{"arch": "resmlp", "model": "image classifier", "dataset": "scattered letters and digits in many colours", "train_examples": 97500, "image_size": 32, "crop_scale_min": 0.8, "horizontal_flip": false, "translate": 0.12, "color_jitter": 0.1, "targets": ["count", "largest"], "num_classes": [6, 36], "norm": "layernorm", "norm_position": "pre", "activation": "swiglu", "mlp_ratio": 2.67, "layer_scale_init": 0.1, "parallel_block": false, "inner_norm": false, "patch_size": [4, 4], "conv_stem": false, "layers": 6, "width": 512, "label_smoothing": 0.05, "loss": "binary_cross_entropy", "init": "xavier_uniform", "residual_init": "scaled_by_depth", "optimizer": "soap", "beta2": 0.999, "lr": 0.0017, "beta1": 0.95, "shampoo_beta": 0.95, "eps": 1e-08, "precondition_frequency": 20, "max_precond_dim": 512, "one_sided": false, "adamw_lr_other_params": 0.00071, "steps": 16300, "batch_size": 256, "epochs": 42.8, "lr_schedule": "cosine", "final_lr_fraction": 0.1, "warmup_steps": 320, "weight_decay": 0.3, "adamw_weight_decay_other_params": 0.05}
Rows from block 2, named by matrix and row number. Rows with one number belong to one neuron. Each number is 500 + 40 x the weight over its row's rms, rounded and kept within 0 to 999. All counts start at 0. Numbers have three digits each. After the name is the row's rms in percent of the matrix's.
# gate: MLP gate (model.blocks.2.mlp.gate.weight, 1360x512), inputs 0-102
# fc1: MLP up (model.blocks.2.mlp.fc1.weight, 1360x512), inputs 0-102
# fc2: MLP down (model.blocks.2.mlp.fc2.weight, 512x1360, transposed), outputs 0-102
gate.248 108:498411550518491481480481556503497579493517505579510480530543457497528500501479502478577602523561433530501513485440531492512471490540556560453521549460482493498517551506539480477482500511629527503546528523473497459509445546559472524468464519413515473476531535525518534407513566525457539545540483485481474485404
fc1.248 106:548407484527528478500502451505474491462530412496503451492494489576562521529544552471537534554477425483478483454497406481523494462416545579423520500496502520490434470531551510478551552444445470486534481571480538474491453561503471458529520446422435603490474486537544522495490552496482519534471452465407515472473
fc2.248 109:467566512521481552520544477464500515460443497403505608482533441565523523477499514477501492471519568521481429478553451408524542506500489499511543475595463543510506480486506505509478476554506531489549439530476506467558502510568537533474519498529560415548522537455432460482508509477491509455487494428467501503526
gate.249 092:562458482558438454466509458582451486477521511521547510437513560482536495491513528509510467549575527548479498489488532516542512492543518462509479433552471461471504561401507546488425456460506501543555470568467582509567535526429530527533487511539497440548459462495484503503448519485524537488477557592415425558489
fc1.249 090:519475554454562477542537518533528485545484454566523497555498511523446486521483440491560542485522524452520501506502490445538464533520500502508464479496462479544526521487468482489580507543496519445510496434565507508547458444491468519505489518472426450540578475537503489469538476481533505528483478442491486494474
fc2.249 091:477476527461514555460450541472478461567516617505472466531527500427542478551531479504444491451506517476431592569559453448529479505522486495512496488499583509583550505466483507455508573505480468489470510516478544549533525500487594541508470430482451447519523551452532451496560517469482533491466522502530484520472
gate.250 100:539509555501467595452517498476481511579527509453492474411546486532553460503455393474461529506555508514496472552494510519537500537497470426479526487465474478473502522509586427516495518487462519496527511488547420475553521492512552558435414430485521506463463547528517466436547505513572502497601468460506530498527
fc1.250 096:575548506501461476508524472444539490447496558459470430486482470462500467484459520500528510473553456433568574490439497535449542536541525421540521481527468552476524542492562550545482493514523481460438467504515517467486528468508589557485483503488564444512514511516471534473598501543508492507490533424464536459485
fc2.250 099:506533513522507476530521463480478480543597352552563469501436568587482436506508453467522480398435474549463490501511549462534510551487508515494524512523482582462472521448474476508549514429494505491571465571533496486471555524475471512472594425507435532454493475487445497534536559521464418506505534476451546549499
gate.251 095:504497500493492440485484498518507536485549529563458455475483518468497460503446503462543538443490463514544520505541486532562592468531456478503468447505542470480491478511433488510428441463524459522518518542465492532498478501515540520594482415531522551493514459442479441449492474476497511440478499459476546493571
fc1.251 096:508498509546469598539484439497498509446502572498463489430461458503489477523539513472490430452548517479447426475520491465459526453480528480554491578461450578529492483505454519520624487498543502547459468470471410533505463493511524496514511513441489482447525471518508512416468558486451482465538541526500526546501
fc2.251 099:491496497560546455520524477423457549458581509471441456439476507546466503494493498516464477432568516538450546491440459500536497510500526455472499582509534428495542455479530486533573480458514449505584523505481488505422509516434468466536477489524553495424538502401511545475476557477496546469539548487515501422469
gate.252 099:527515468485498481495490562520478469404525532564474482539552476511459454409468522534490493448512479518501441571495570551509511566593504499474496490547516564451468544443462523481537521517461496502511491582465556457412489466500523522520463470474563532519585479514495417493562575513498494497463457465502537500505
fc1.252 099:499472522578518533568455532555502507474510543469527473546516460491516501491483564478530461458464460457447524490475385458483530508438525511498528467574505542486497544387504518525540501460521467474533620518602489498460509474428406545443522454494520506482498476514506479447361520476523402527526568533551521507454
fc2.252 097:459468489590501548452489486453470559443464522485487504567506535523439469463495441522475490486534454514528559589557533496578505474523490540456497473493493548486443525501492524481524544421473483576518557548477463433601520456562442444508551538516545536565513463505519466482534502483493528511534477438478528460410
gate.253 102:554581511509533444517516465510494464497490555538478469588511448502432421465565510549511395427524459441501552539487450492510500499502468507515463525443503516500487517494516483465453475489446440504474455473421462504463427515553490525464572533498528545562495467485544506504473507537569515491466480566514566537447
fc1.253 096:506487408462485514522451529476517518530606508558513448498498517464523503506521485508505429472498491449436523469544438491441490523480480534536427473517493530534487485479482530514447471523502574459476571540584504550529550492529539520436507496543533492449520558559475530489420510511607429458510536507492499498480
fc2.253 101:542454549525564541572551535460417536514471465487542533517523500479488533543430499490464506527506501539584506536550471527461524534526494513500481515508551478455484515502538518557465447414486468535524448475496496458508465453482538522537514538496519524405485548525591506472560508572515458467463531514520467468509
gate.254 098:516450478469523478542519543464521549418477509535515447513488457512502431514543480519487518536557476444515514446420439553479564532512513519527513525570491528488477558539499517506569505509564498457518467507475532486507514510498554472454507460419492562538528454516501556518504561502502476508543592492388509477500
fc1.254 107:454520560446512456575558553510508523435405465482471483434486479524518517480493533459509487446536478474430445528404530512472505463517530464475558483497568407446587381511464476461548538474431560453515518474571550497531491521507533504407469503414546456514464522477480425577485468495529567553477500474559479483536
fc2.254 108:435549529475464477512589527522480496529418506516502517520431496455493491535523577565507572521557475519467476522496502452471509509526469537541544492508573494505522439498454437560494501493535542470479505545546539500530560534491458558448576451503549526512448501458475503508489617530495471546534521491484497519561
gate.255 099:486539470486448430546520523467582524575489463500549468508474528504516483484492466414465531447566509545526490549421546494590509415517479509474469515462505466485515512541532438512495554529462528493512523526507470457510473478556404482510559523439569502529537520497463472454500487484467459548492511462481519561498
fc1.255 097:468453521587517546509562482408504438520521558475542525463477484487517491519500572550550561580440451521486494569632478473531562530446523550518517454489477425535525528519416558470542490502494470517511521456455596513498471490503586546384515503440451486454473465543547539498488473463470538466423487508546543504499
fc2.255 100:507496451510540564513450523467528555585502514534515508489538497443510527495489472520471561519558449479551496547519537563513521544438514447499539490483474491465521497535424518506408507517449470514517406471480458515447512567458454526458527541437542516484467531546531459471490571457439551488532485451546462487491
gate.256 107:478532489492463487462463523412471453564520542496484461493500492467468526427518450493448538517456492553489496474439490503560466492572480517557464506497479524506495569527489549472558462475533458509521535518504473520544549489454550546447485516492471524488502477482532533518533483443558439459477630557524575497476
fc1.256 103:530504447498442472541496545457492485477515436466529460386519496493495495477493500446405455476465534575525531510480468549573548497467502444524516496495482520588489530470529490503536468495536490509558487468509501477542528523499565515507483527499526484425473486500524544526505578511430474503454504429519520484539
fc2.256 113:529485456484481456473479462494496526476450528525584516495445491592432568515458472457476552472518529477584522530466509566493472486529515496495522504479481564420558462461475496443527519480539488498520501501564530463527513549541562505463493515482534517489526486525523411456479500532553578497521460507446498477472
gate.257 100:502388506511478460467494526472485526512534490497493431485528585473501469456500463492461505572503568480479519493503501525471501486442515427494525413429544449480466443524478520510479503494534480562483489447484526566443485465451550499480528503571510463533512476454470533517510542490578495492552517499436480527541
fc1.257 097:535474503450514455492555425448503531492494559563448512520481467463472462518467542471486535449579546467503469468427479478523506498511533434585488541518458537475485514520469482485494505565474479500471528476580479473480576441475480525483509453493476547525530506536504538516560475460500511475465499564488474496528
fc2.257 094:442565530544482513461470490492456477513507568508552446514495457523516504471537503501548435511527527533499439468482495467589443546531452479567478487454488503596451439477480449535445522511573391496563526503463501495443575408509467520528503508531520534479531490485524442603488444513478535520506494379534527540531
gate.258 103:455500574503498567526540502497527479524517429490507478449470508534481414521467501550468486502546514502492506464491492502478502476467496413545540542474544495478467485487409487542559508514590479527480538541465441542510499476544489540503488513465472532502446465482472457500524496524531605572462455563487533500478
fc1.258 095:528503524514538444575450516486430495549498514549528435419456508512531523519555510428509533503466488460516507512430502501422582500510517516480461510470488534541507554603546499468582498443419503409526452443558573567438453557481502513418476527499499489453466500492519506495470493531440466447502565556476528516492
fc2.258 094:501506538494527498551503445501531516499476479531534485502425401510516532542514515491482521509573506557509511439564467477559483508486488558544537499520514451445479457443522519520483505462501485541506473477511535421534515419476570489480571511505462532492525474465502514453456516497549542486439501516534504508462
gate.259 098:449485502430465500495466524501541513564478503471471595447506541461511513483542526481527517545496568438473494498562575511509541524443510453511499517493550472481507522450484483477482521515532516514479561504523551442500555512526510491466477485491495555509438545512488492477599509488457525522516573502471514506593
fc1.259 098:474574540470485498519438446459515459457454532471485536414532550528475434466527593451469464556505537453524578450469544473462510522485576511503513464479532514531487456453514498508547458482486464478486516445538616529480557493455486502475521488465515571502582445494497533445475537452523477420478463486488492489536
fc2.259 101:523526587507552367516508480491519528461504474454539471499460596492522516549469444436514428525500469542450459482532529458537497520517533557546536553509474519461497566477523461515499523460394536477514433515510542493591482442471534506489471508473481514484474450481503527484453554562527525450450475498514475534548
gate.260 105:423549474516483560554412441562524454462496536495487536410584526477429499487477508456531433461452521496532479497586515509546485493413547504427565537490517500445522442560447497520449495556520494524559583450571580514552521558421517476448545561567512459489442531518506477460516429483550487514534552529497580494554
fc1.260 102:534442573511499430525457487525519473417448503479549422510481545432434528547536535517461488521453493432557516425418447521480385490486585531530477464477518529486505515501539515492524486530500489471502488477508464472492476541523549448461470484505493509505520507527554505571478507518458450488505520503461500522546
fc2.260 101:455459505571454474461529498432530525519537477446551490472526500489541467482492538540526544512554452480552575471545452405564441518528486575522462482480520499617534484548534432517408513497462540515488445534443523509446511519513492515479534434529471500533484501455486536436521531588482514575510547491515485478529
gate.261 101:556464528505514483502433519574452491480515512539577478430462488487529425462505432518504594512493584517570523490496497469519514525484469513554482504468533554556416533489492499437555472523501452511563555513412539550511554559471510483451487524476508580486440555544555452501499496464517616508506567505421547502478
fc1.261 101:473462520535540444496526506508529490472486458515564484481522449489544508451468449476514569508516465567513428564451544462478509416494564565521512518532504476486508469534413521457530512571494479537501431457422551452471485514509543456425473509447495486481545444497541470539511446527506456495501574365476476415509
fc2.261 104:419436512506576633474491496500482488477467526494565505492483474500526488524545583413437505491539525526393492539555476455532464448467483567458481421483505564486548467524401508513449458455582501519507499381550418412538535536538528418437550514513536484457486526536519489513550537555559506521525523367540462521507
gate.262 103:432486543543524539541534537497504447601512445497511483481486447549446566529528507504441409452548475478469509483549481496529393498512521528460508497517550553458569481515510472534509463484539498519516517499517508479515499514485440515542520515508503500509551493514467430409499491489483408541535528458463463494500
fc1.262 108:528579527548504464588491469518527483511477490501479506477522552483439525597596458445498466380490494482496489485494519507514459465497414499490498550493601544510511503526504517530540478516543523470450482510563536538455503471499529464576569480487492483522562497521463445583504510494470496577495506599535504542470
fc2.262 097:513570521525472433458484518501527453511488551491484508489467497500504486575463407413524490493438540488483487460523507533516514506517506490475480509523524453462493536493568503471499491445422469461515494505529459568475451498565481496565527494517435473441508513534496524568468514490511473454482469498528437456455
gate.263 095:497447483491490534471569530548543503461459449461452486534530532571514474560458454508488525518569575500498482513494535478531531526484518519523504492527498531378477507482477538504398479514538540546467470445547495524494456492577481546516464487492493477556459457471494522499469520438498535433507524440514532495466
fc1.263 101:466580480521485532539554440557478464515494620551519437561473528498467531475482431445451547531494493488551452456525478515493576427532516523525528499404554497493455495522488520541441457533474484495476494515568425520480501501501475519573465476512488566490559492538526531478486486409458478540396511458505553501492
fc2.263 105:504475438554421469493518536505445484559508548468578498475487536517562531476447549458446484459532505465520453509492527489493518467463511554518570496478549519526536441482468459563486536583508515453412497511463460536475526570564508543479477507539486491460529507531513486460534493484545474450519443521471543506474
gate.264 100:506442457464461556456443536553495433577563539475531524502538493562502454512517461526515582535494527526502568512496439535456492501533521485534504528535483443437474465483544511567471512516509503484508509489477541554581462569460471589498480470498542503466468495495471462425433503511537456522546517444531403552459
fc1.264 102:556542446545491423495565499546503525518507546485517384487441493454446474484474472485523540413512457486513514470565568520479508549456495544550499486488495445507482484475497488514459492512548497468457517486486545494424522451589522457550524490514478444511587521501508524569499536522552547547489527448521504458507
fc2.264 107:443451546484519570480540482511516484515478463435454488528492519476564441510569517518478537466568461443534493516540449483446558520564457489524572525514572502531591437479511535486462515471575377519471499533502525479439474506490463543506432523478451602452521544510523498537538523533496492491518501494500482473514
gate.265 098:475520451489523459521472485399472473488508481565477535401479505417541424518479438491458535570480474528442512547533397474489476501443488504533434517528508597421530431525554526538581527529508449452510470481550509528528508522468467517492491503485464494453517489514489516500498509526488460468496480458413532492473
fc1.265 086:489500456458506453499431527471533522416455487539528508515436528445509432467506517468415584534466542525496498512468395494492521498498520488527559480501537566441463480517504570568506487461483504475543497523497495547520481492414559507466518510570570448482536522492508494458500532526519560441510453521518487500491
fc2.265 093:568541522444463478412466508578520557436534467467457493527469440533503460547493492551528493510527501507477519501496482518476450504531497425443540526487540476519588521444506449483480503527488516515536501520482465559503533530542483489526532524565434499512529490474519468545545475495467560461479501385516533543439
gate.266 099:503483446460516457450504523450564523413471491539515492503553519501518480506515441462487464445616484515533481528580528429432459517479486530517497549473508556462387531541526476520543478498556517509505436510474463572437474531533453525432545531447532440475477418457470541443543543464531499505497582452565521581546
fc1.266 100:543459480505480472461512573437508465394462475504468497513447474487514507518506517461486434443506392485479469558512563526454555574498501524491496544512458524484477623496522495558438445528512448471523482533464490519485472504545482517481548489493575459495507429508514467504472547488521528473518498432463529552470
fc2.266 100:490512528538541526465467448527484522460536400517574454496485506508507495517465473417476494512501557516505458516443479480439422467525491494542474560525448448497520474524536443486432478488517481436513516549536562504504383546480528526431482450513441519474501527518546546544565480535467561516532488504527476542507